From a checkpoint of a small sound classifier: arch ecapa_tdnn, activation relu.
Rows from block 8, named by matrix and row number. Each number is 500 + 40 x the weight over the matrix's rms, rounded and kept within 0 to 999. All counts start at 0. Numbers have three digits each.
# fc1: squeeze-excite reduce (model.blocks.8.se.fc1.weight, 40x320), inputs 0-35
fc1.0:440476496575486556525623525477757470433467638471517484533498439638493623538501464478616506600455534422519448
fc1.1:409485439484413609454609490488721408418501615408430407547423421598407634535493411507608509581391506392463406
fc1.2:460518461479491556474605496498756423449498626443424455590437457634444651564505436537626471625428527420495431
fc1.3:488482502480510481503488492490508482500504482499491519500495503506505479487480493517491498498492498509494501
fc1.4:502443504507486498463458438431503487468473463471504492470503469474481450469491489466470496450490458506474497
fc1.5:495507505476511504480500497480480495509495498485504511489481503492506516484481480501492512487497486500483484
fc1.6:505492496493480513506504494486479498509516487507498510511515503507516482492489488494499488505513517488486479
fc1.7:409480498621444492512577484474670439455463573429561455532482447570464585561494414485601522580406531414488413
fc1.8:486517485518504483504515499494492498513482479518511518481499504502509509489510493478497487512501485482493487
fc1.9:514471514505488509503496478490489486486492493487496492491494488496495501476511489493512504473516511497500510
fc1.10:491477477482514477482504506511501496498487478484491489484484511484494504493471501502480505513482483485480517
fc1.11:417528473514427524556641554547800409388512602419474418580442414616416647591508437514616505610414573421554415
fc1.12:498501478500509477479471457509484504517478470481501502503474483489503480482471484492474509485503494489463508
fc1.13:488494495506505481479505495511490508492486494497484507496504496493474483491508477483517489500490485507489475
fc1.14:510483514476500486499491512482478519507496497499516504481492493484490493496481502487498482483479501519480503
fc1.15:490514513516511496491485511480519492517510490482498489501483486518481486514481516506489496486509501502488512
fc1.16:506479497485483512481506497501498514496510503481508476505480505510476490480505495486502489503484503488477485
fc1.17:505504496496501516479511514506480500483514478498496495497494488485517489508489523513485513477497509517491504
fc1.18:493487485504482500497482508497478492485509472516500504483515515489503492492497512506500481489490512494492503
fc1.19:418497485473409519516588424488633427424529594440494460562444414599395569508495433472568483562415473390514407
fc1.20:494484471495478492494477474492492502481478495491484468485497484471468497502513498503479487506467476475474468
fc1.21:568447582698559398479521492465785567557481525541544536573561532542578550466518572399521472514555437526575568
fc1.22:430488489515462506521557507497711422459469585426460442580465457582473618508506425465603522570453516416517426
fc1.23:483495514500507504478496475504481504478490494474492476479510504493492513477485495492499477511475492475490486
fc1.24:481487490513513488505515494514482499521476497517507505500508479511501491507488518498491512514485507485503486
fc1.25:502480485481513502478474495505502489488483464492503500487499499489511475502504483504496493491500487472500488
fc1.26:487489495518508506471507493479502486494501499504492489470499483491514500482496500496510489499509501499509477
fc1.27:496481487496520472505473506499473492513492488485501502490521507483504489505502503505464510497518506482488502
fc1.28:442400485626474464461484446431513460447462470444449427505446430474473469481510440408473494463461466411442437
fc1.29:513493507493490484480491481496513513494488486494516489509513506481497516485507484502507500512491479516490507
fc1.30:517503480479499475488498481480459515475505491496509504471478503487475470485515489482501503500488502471467514
fc1.31:511500483475495486504483506510498493510502477499494503496506486498516511494477508477479498490514512497495501
fc1.32:470500497496481454502479489484482478475493481479501503514514478503491471477485480491469510484459491458501489
fc1.33:497513509507500516501496518481503506499510487511504511510512514494507506512492493489505482515501490507480482
fc1.34:498484482477490479487484502512464488493486487499515502502513494502494481514484478508495511496475489514515479
fc1.35:489501498482516497484485493516476486495482483504498508479482482494502488512493520490506516495482498486506490
fc1.36:496515518503497495493487498512507519487492494518490486499500492500481480488490503480477498500495479498502485
fc1.37:492500505512466489498502507477479494488489474503494492503497488513492474502503490501503509498494491476493484
fc1.38:490495489513518509486514517491503508491498512506484500501480494492487495495498487517486489482495483508503500
fc1.39:443427440614453576552640517474710419424505617420453424568456440623477644577476419452628500636438540367543413